{
  "train_examples": 122500,
  "num_classes": [28, 12],
  "depths": [2, 5, 5],
  "stem": "deep",
  "learning_rate": 0.01,
  "nesterov": false,
  "weight_decay": 0.006
}
Rows from block 9 of a small image classifier, named by matrix and row number. Rows with one number belong to one channel. Each number is 128 + 24 x the weight over its row's rms, rounded and kept within 0 to 255. All counts start at 0. After the name is the row's rms in percent of the matrix's.
After each channel's rows are labels from the 100 images, of 14848, where the channel reaches its highest value: "top examples" is what is common among them. Only what is clearly more common there than usual is listed. The data: made-up road signs on poles. In brackets: how many of the 100.
# convs1: 3x3 conv (model.blocks.9.convs.1.weight, 128x128x3x3, each kernel summed), inputs 0-63
# convs2: expand pointwise conv (model.blocks.9.convs.2.weight, 512x128x1x1, transposed), outputs 0-51

convs1.32 087 [150 112 115 153 118 140 128 100 151 147 133 147 123 122 117 163  69  97 138 138 142 153 132 148 110 135 150 154 119 144 129 107 138 132 116 117 119 143  99 163 160 129 141 115 119 154  97 185 134 143  81 139  95  97 167 147 120 127  91 111 119 129 169 116]
convs2.32 094 [127  92 122 103  97 109 102 128 144  98 154 168 112 124 137 100 106 134 138 133 174 154 133 132 123 131 160 108 145 164 145 120  69 122 114 102 151  91 114 132 119 123 143  89 110 103 121 136 145  96 139 144]
top examples: brown rim (100); 70 (25)

convs1.47 107 [130 103 104 112 137 137 135 116 107 123 147 166 114 154 140  98 121 145 103 129 109 165  98 128  85 125 145 110 168 115 107 114 103 119 136 112 140 139 146 134 161 137  78 108 190 131  84 166 119  82 125 125 102  87 137 104 123  61  94 119 161 139 155  78]
convs2.47 102 [152 122 108 170 130 129 128 123 121 171 154 120 113 177 175 137  93 107 113  89 136 134 101 118 133 119  74 134 139 136 133 119  82 156 122 158 168 126 141 154 124 121 123 127 153 149 155 125 156  50 113 121]
top examples: brown rim (98)

convs1.6 080 [127 101 134  95  96 135  86 171 132  83 119 114 136 138  96 125 121 131 107 100 118 144 114 131 141 125 136 102 139  97 123 107 138 113 159 103 185  81 144 151 139 139 102 107 123  90 138 136 164  98 126 131 166  90 122 124  91 143 111 143 162 154 132 118]
convs2.6 098 [135 124  92 125 130  90 151  97 172 123 150 136 163 131 179 152 140 128 166  58 133 118 132 144 137 130 137 101 142  69 160 132 133 139 129 146 107 124 157 102 156  63 135 105 127 124 129 123 155 117 151  92]
top examples: 50 (68); grey rim (41); 30 (26)

convs1.112 063 [135 138 127 138 115 172 162 154 143 150 166 153 124 149 163 159 125 121 111 120 133 160 118 127 152 143 183 113 158 133 130 138  95 109 166 141 129  84 123 147  95 131 119 145 123 114 147 123 166 121 128 137  94 131 129 119 179 185  60 116 138 103  94 157]
convs2.112 094 [ 92 112 126 127 145 126 133 124 161  87 131 127 140 115 120  64 120 120 139 179 116 122 129 117 133 135  89  82  86 141  97 126 185 120 109 109 100 141 114 132 128 132 145  93 159 154 119 146  94 159  87  89]
top examples: pink rim (77); P (27)

convs1.108 100 [119 113  83 102 136 104 134 136 136 123 122 120  83  91 114  99 151 150 155 126 142 119  94  91 123 146 113 110 135 130 114 201  95 130 119 189 116 134 132 114 161 150 112 130 130 130 146  60  97 112 171  98 106 115  93 112 134  99 102 124 131 142 140  93]
convs2.108 100 [ 95 131 106 107 111 162 164 100 124 137 142 143 141  92  78 136 147 139 152 157 141 170 126 114 134 108 175 122 132 135 120 113 147 160 125 171  84  95 104 144 143  96  91 156 126 108 110 119  91 121 101 121]
top examples: purple rim (70); arrow left (43)

convs1.94 116 [ 90 124 132 162  79 117 110  87 143 141 130 120 140 144 117 109 118 205 143 106 178 150 101 129 156 136 103 108 100 114  98 132 139 108 152  93 117 147 103 109 111 138 139 123 169 111 152 190 109 107 130 115 131 122 140 119 121 111 151 124 141 164 150  87]
convs2.94 094 [149 124 116 121 151 130 134 149 129 115 128 162 139 131 144 128 111 114 101 103 106 130 130 145 153  86 128 116 129 160 115 123 118 177 125 110 151 134 108 114 122 173 119 119 148 139 108  80 150  97 151 110]
top examples: grey rim (88); 90 (31)

convs1.3 105 [102 159 164 132 145 127 112 124 123 116 108 144 127 139 140 148 105 114 103 134 156 128 117 100 193 155 134 123 112 102 102 103 139 161 162 111 135 116 165 138 124  93 126 103 123  58 128 136 113 117 138 162 123 127 160 132 145 154 147 127 131 132 105 136]
convs2.3 095 [112 120 114  82 106 127  88 105 187  97 100 117 122 151 124 131 120 126 145 127 124 135 150 185 131 140 138 100 124  92 120 138 168 119  90 153 125  96 143 105 123 105 129  86 141 161 136 144 141 149 174 144]
top examples: pink rim (99); R (25)

convs1.49 100 [ 77 136 111 152 107 101 104  95 123 104 109 105 153 119 115 135  71 137 116 125 163 137 153  97 114 145  82 119  83 104  87 132 124  92 141 143 105 111 129 162 146 143 119 118 153 128 139 122  87 106 146 135  86  92 125 131 111 102 124 102 137 135 128  73]
convs2.49 099 [129 121 104 161 148 168 141 100 159 101 127 132 131  98 102 135 111 178 122 103 117 137  97 113 130 114 135 119 131 109 135 116 169 120 169 151 116 120 116 164 142 108 109 115 114  79  79 146 144 126 124  96]
top examples: 70 (66)

convs1.113 111 [ 76 118 120 118 112 164 182 106 141 183 116 181 116  97 141 125 123 133 114 129 119 159 125 120  94 141 184 152 107  96 153 106 105 187  98 140 143 147 126  94 117 136 109 121 148 124 107 170 129  97 126 110 124 150 149 130 118 183 123 112 100 154 143 164]
convs2.113 100 [132 157 146 165 144 130  97 113 133 134 110 138 170 139 192 116 128 139 122 152 116 148 122  73 136 151 132 105 124 163 161 133 118 128 160  97 161 104 123 108 157 102 150 131 131 127 158 123 129  81 117  98]
top examples: brown rim (92); drop (26)

convs1.5 092 [130 146 115 155 170 144 147 128 138 135 140  70 124 174 149 107 121 150 137 145 139 141 156 190 115  93 114 152 134 113 167 156 103  91 141 156 139 200 129  70 125 155 123 127 112 118 109 131 124 126 113 137 106 131 120 130 143 138 172 116 100 140 111  73]
convs2.5 102 [142  99 135 124 147  91 121  85  96 122 113  64 103 149 118 181 141 115 167 133 131 151 152 130 138 116 146 125 111 139  90 134 107 141 113  84 141 162 189 192  97 130 103 102 117 119 103  96 139 139 125 121]
top examples: purple rim (78); arrow up (52)

convs1.79 098 [126 114 130 133 131 136 147 153 175 143 144 102 171 167 115 155 122  96 163 142 119 121 136 135 147 138 134 150  84 121  95 136 119 113 139 130 179  85 122 136 144  88 126 118 161  99 115  92 119 115 102 171 168 118 121 115  99 120 127 112 127 156 128 127]
convs2.79 102 [106 117 113 119 137 177 146 143  75 172 111 133  63 156 112 188 169 133 104 137 144 113 155 146 114 151 151 131 108 129 124  79  64 113 133 111 107 150 148 111 136 106 136 120  99 138 100 145 126 153 133 137]
top examples: 50 (92); teal rim (26)

convs1.80 110 [ 97 123 127 143 109 120 125  90 147 139 142 104 145 133 140 165 171 154 156 121 103 141 151 148 117  88 106 153 127 124 118 112 127 111  75 118 170 122 119  93 113 113 124 159 110 105 131 113 103 120 113  98 162 160 144 122 102 148 152  99  96 136 126 122]
convs2.80 107 [134 134 128 103 139 140 135 123  81 116 103 140 107 133 152 146 153 140 100  95 117 124 152 125 103 152 116 129 142  86  91 127  67 133 126 109 121  92 127 133 125 158 159 108 154 118 163 124 100 150 124 145]
top examples: 50 (98)

convs1.109 106 [107 144 111 135 117 136 112 147 125 104 139 121 156 161 136 115 135 166 130 140 129 181 146 147 133 113 133 146 159  83 129  96 167  65 159 160 172 163 171  80 146 166 115 127 116 104 114 167 175 127 120 123  97  91  93 156 104 113 147 111 105 144 145 109]
convs2.109 093 [176  97 173 152 154 129 153 126 145  99 176 163  83 160 143 117 135 140 158 111 119 114 142 101 125 110 108 120 120 153 175 115 122 109 145  93  87 140 185 169 119 102 131  69 133 147  99 122 155 119 124 153]
top examples: grey rim (46); 70 (26); orange rim (26)

convs1.96 081 [172  82 111 136 122 101 139 136 105 148 129 121 144 193 159 103 155 105  92  81 103  76 116 173 117 165 127 108 156 129 123 110 101 138 130  86 106 109 109 121  81 153 124 106 126 143  92 152 109 148 139 116 100 155  83 144 108 105 114 151 116 136 128 109]
convs2.96 103 [131 117 128 132  93  91 125 163 116 177 106  90 114  91 131 137 123 159 112 137 123 109 152  86 127 147 104 148 130 132 105 108 101 102 136 121 111  72 130  87 150  88 128  89 111 104 108 109 145 131  99 133]
top examples: green rim (67)

convs1.52 070 [133 145 179 165 152 123 141 103 124 133 155  80 140 124 139 162 128 131 132 132 119 112 190 127 154 115 133 145 145 140 137  86 188 167 161 130 113 165 160 135 123 142 136 152  87 117 138 108 134 150 149 154 154 143 149 128 109 188 155 175 128 114 109 127]
convs2.52 089 [118 130 122 141 102 130 101  97 117  92 110 106 145 110  83  84 136 148 117 119 138  82 104 157 101 137 130 145 136 128 126 136 162 139  94 119 101 128 178 122 141 122 122  91 141 117 154 155 148 136 150 123]
top examples: pink rim (65); 30 (42)

convs1.70 116 [129 134 126 139 117 148  88 125 115 113 118 128 136 136 148 120 143 128 126 108 158 134 128 121 145 105  93 126 191 123 146 140 140 139  48 104 106  89 118 115 175  94 125 167 146 117 120 124  84 120 142 132 140 155 133 113  84 105 142  95 135 127 134  69]
convs2.70 101 [139 179 113 119 143 185 160 117 112 163 147 129 131 139 116 140 158 126 126  67 119 125 125 135 145 150 195 118 109 146  89 165 132 128 159 136 103  69 118 125 147 105 106 161 153 130 173  98 150 121  82  97]
top examples: brown rim (50); 30 (40); B (35)

convs1.1 101 [ 94  96 160  93  87  98 154 116 181 119 146 126 101 117 113 111 104 130 111 119 134 172  81 163 156 137 160  97 147  99 104 107 122 128 171 111 123 105 128 119 142  90 121  86 141  88 136 139 143 100 131 136 105  96 100 128 102 156 108  84 121 145 152 129]
convs2.1 102 [ 90  93 202 130 150 142 115  99 218 149 123 103 143 118 142  87 158 146 128 110 126 182 168 154 167 101 144 126 125 109 144 144 149 108 129 115 135 155 168 160 127 124 116 114  98 154 186 131 131 179 131 149]
top examples: grey rim (83)

convs1.13 101 [132  94 113 119 149 147 143 133 184 132 145 125  57 141 124  90  80  41 164 145 133  99 105 128  89 118 126 130 152 133 121 160 132 130  96 146 132 133 124 139 158 101 116 135 125  94 156 130 126 148 123  91 131 129 124 177 119 119 160 127  90 111  87 127]
convs2.13 100 [ 96 111 126 116  66 116 100 126 108 135  96  77  90 111  87 120 126 162 132 140 132 133 133  94 131  85 107 144 131 131 156 144  59 105 170 102 130 103 116 147 133 131 133 112 123 106 151 109 133 100  68 118]
top examples: purple rim (99); B (28)

convs1.67 119 [ 95  96 134 136  89  98 103 111 132 121 127 128 127 138 122 161 148 126 130 143 142 134 163 112 172 175  95  96 134 119  92  98 129 128 156 112 162 159 142 153 140 144 152 122 112 150 168 109  88 135 129 136 110  71 120 115 114 141 112 136 177 127 127 129]
convs2.67 107 [134 132 131 153 124 139  97 128  90 107 103 123 122 128  84 128 145 132  90 128  94 137 124 154  94 164 129 126 120 136 142 128 180 121 140 127 139 131 117 134 127  79 145 163  97 135 122 110 135 167 153 141]
top examples: 70 (50); bar (36); pink rim (33)

convs1.121 096 [114 158 137 145 116 165 141  97 130 143 122 107 147 101 138 109 111 121 136 106 142 135  95 124 128 132 154 158 128 104 147 118 173 154  93 154 159  35 156  80 121 101 134 114  92  73 112 136 160  99 114 152 154 117 169 157 144 105 119 107 127 121 134  93]
convs2.121 099 [148  99 123 121 125 141 113 108 120 131 161 140 132 166 121  99 127 134  97 140 122 123 151 165 150 163 130  91 105 114 124 115 146 145 182 116 127 144 167 135 124 171 123 147 123 122 117 138 145 126 121 134]
top examples: pink rim (77); heart (44); R (29)

convs1.27 143 [ 91 152 155 126 122  93  82 114 160 123 135  93 125 122  77 135 149 129 124  83 151 155 137 133 150 108 119 115 109  95 123 142 138 118  70 105 111  77  98 106 153 114 121 118 112 109 151 113  99  98 152 113  92 139 127 127 171 113 115 104 148 139 151 140]
convs2.27 111 [130 142 147 101 154 132 122 121 116 116 133 115 167 148 119 120 158 125 188 145 122 114 152 202 148 129 138 120 144 131 127 155 193 123 118 139 160 161 144 146 116 124 120 122 140 172 128 131 110 176 144 152]
top examples: grey rim (92)

convs1.106 107 [121 151 108 126 140 132 114 134 114 139 154 143  41 115 129 146 186 114 145 146 113 119 139  55 124 140 131 129 136 128 121  99 183 117 163 138 148  98 145 142 143 157 123 122  95 116 172 132 143 109 108  96 151  90 110 137 134 118 122 125 128 133 124 147]
convs2.106 103 [106 170 142 156 142 132 142 152 125 123 136 154 116 141 101  86  94 151 124 107 115 100  98 150 108 138 110 118 157 178  74 122 122 152 165 181 121 118 115 130 132 109 103 142 108 119  93 144 134 143 138 114]
top examples: 70 (57); blue rim (41)

convs1.62 080 [135 103 106 123 125 113  88 146 117 187 134  93 158 153 172  89 138  93 122 137 120  97 115 118 108 114 147 134 139 127 114 110 130 149 147 124 103 104 136  91 118 128 144 148  93 102  95 106 118 115 168 143 166 120 112 134 173  53 146 123 155 145 102 107]
convs2.62 097 [163  72 134 133 121 128 134 140 144 135 147  95 125  92 111 129 111 105 122  98  89 139 138 134 100 115  97 110 133 119 119  94 120 106 124 129 100  88 148 112 108 121  92 136 149 145 134  87 127 129 138 137]
top examples: green rim (41); E (30); T (27)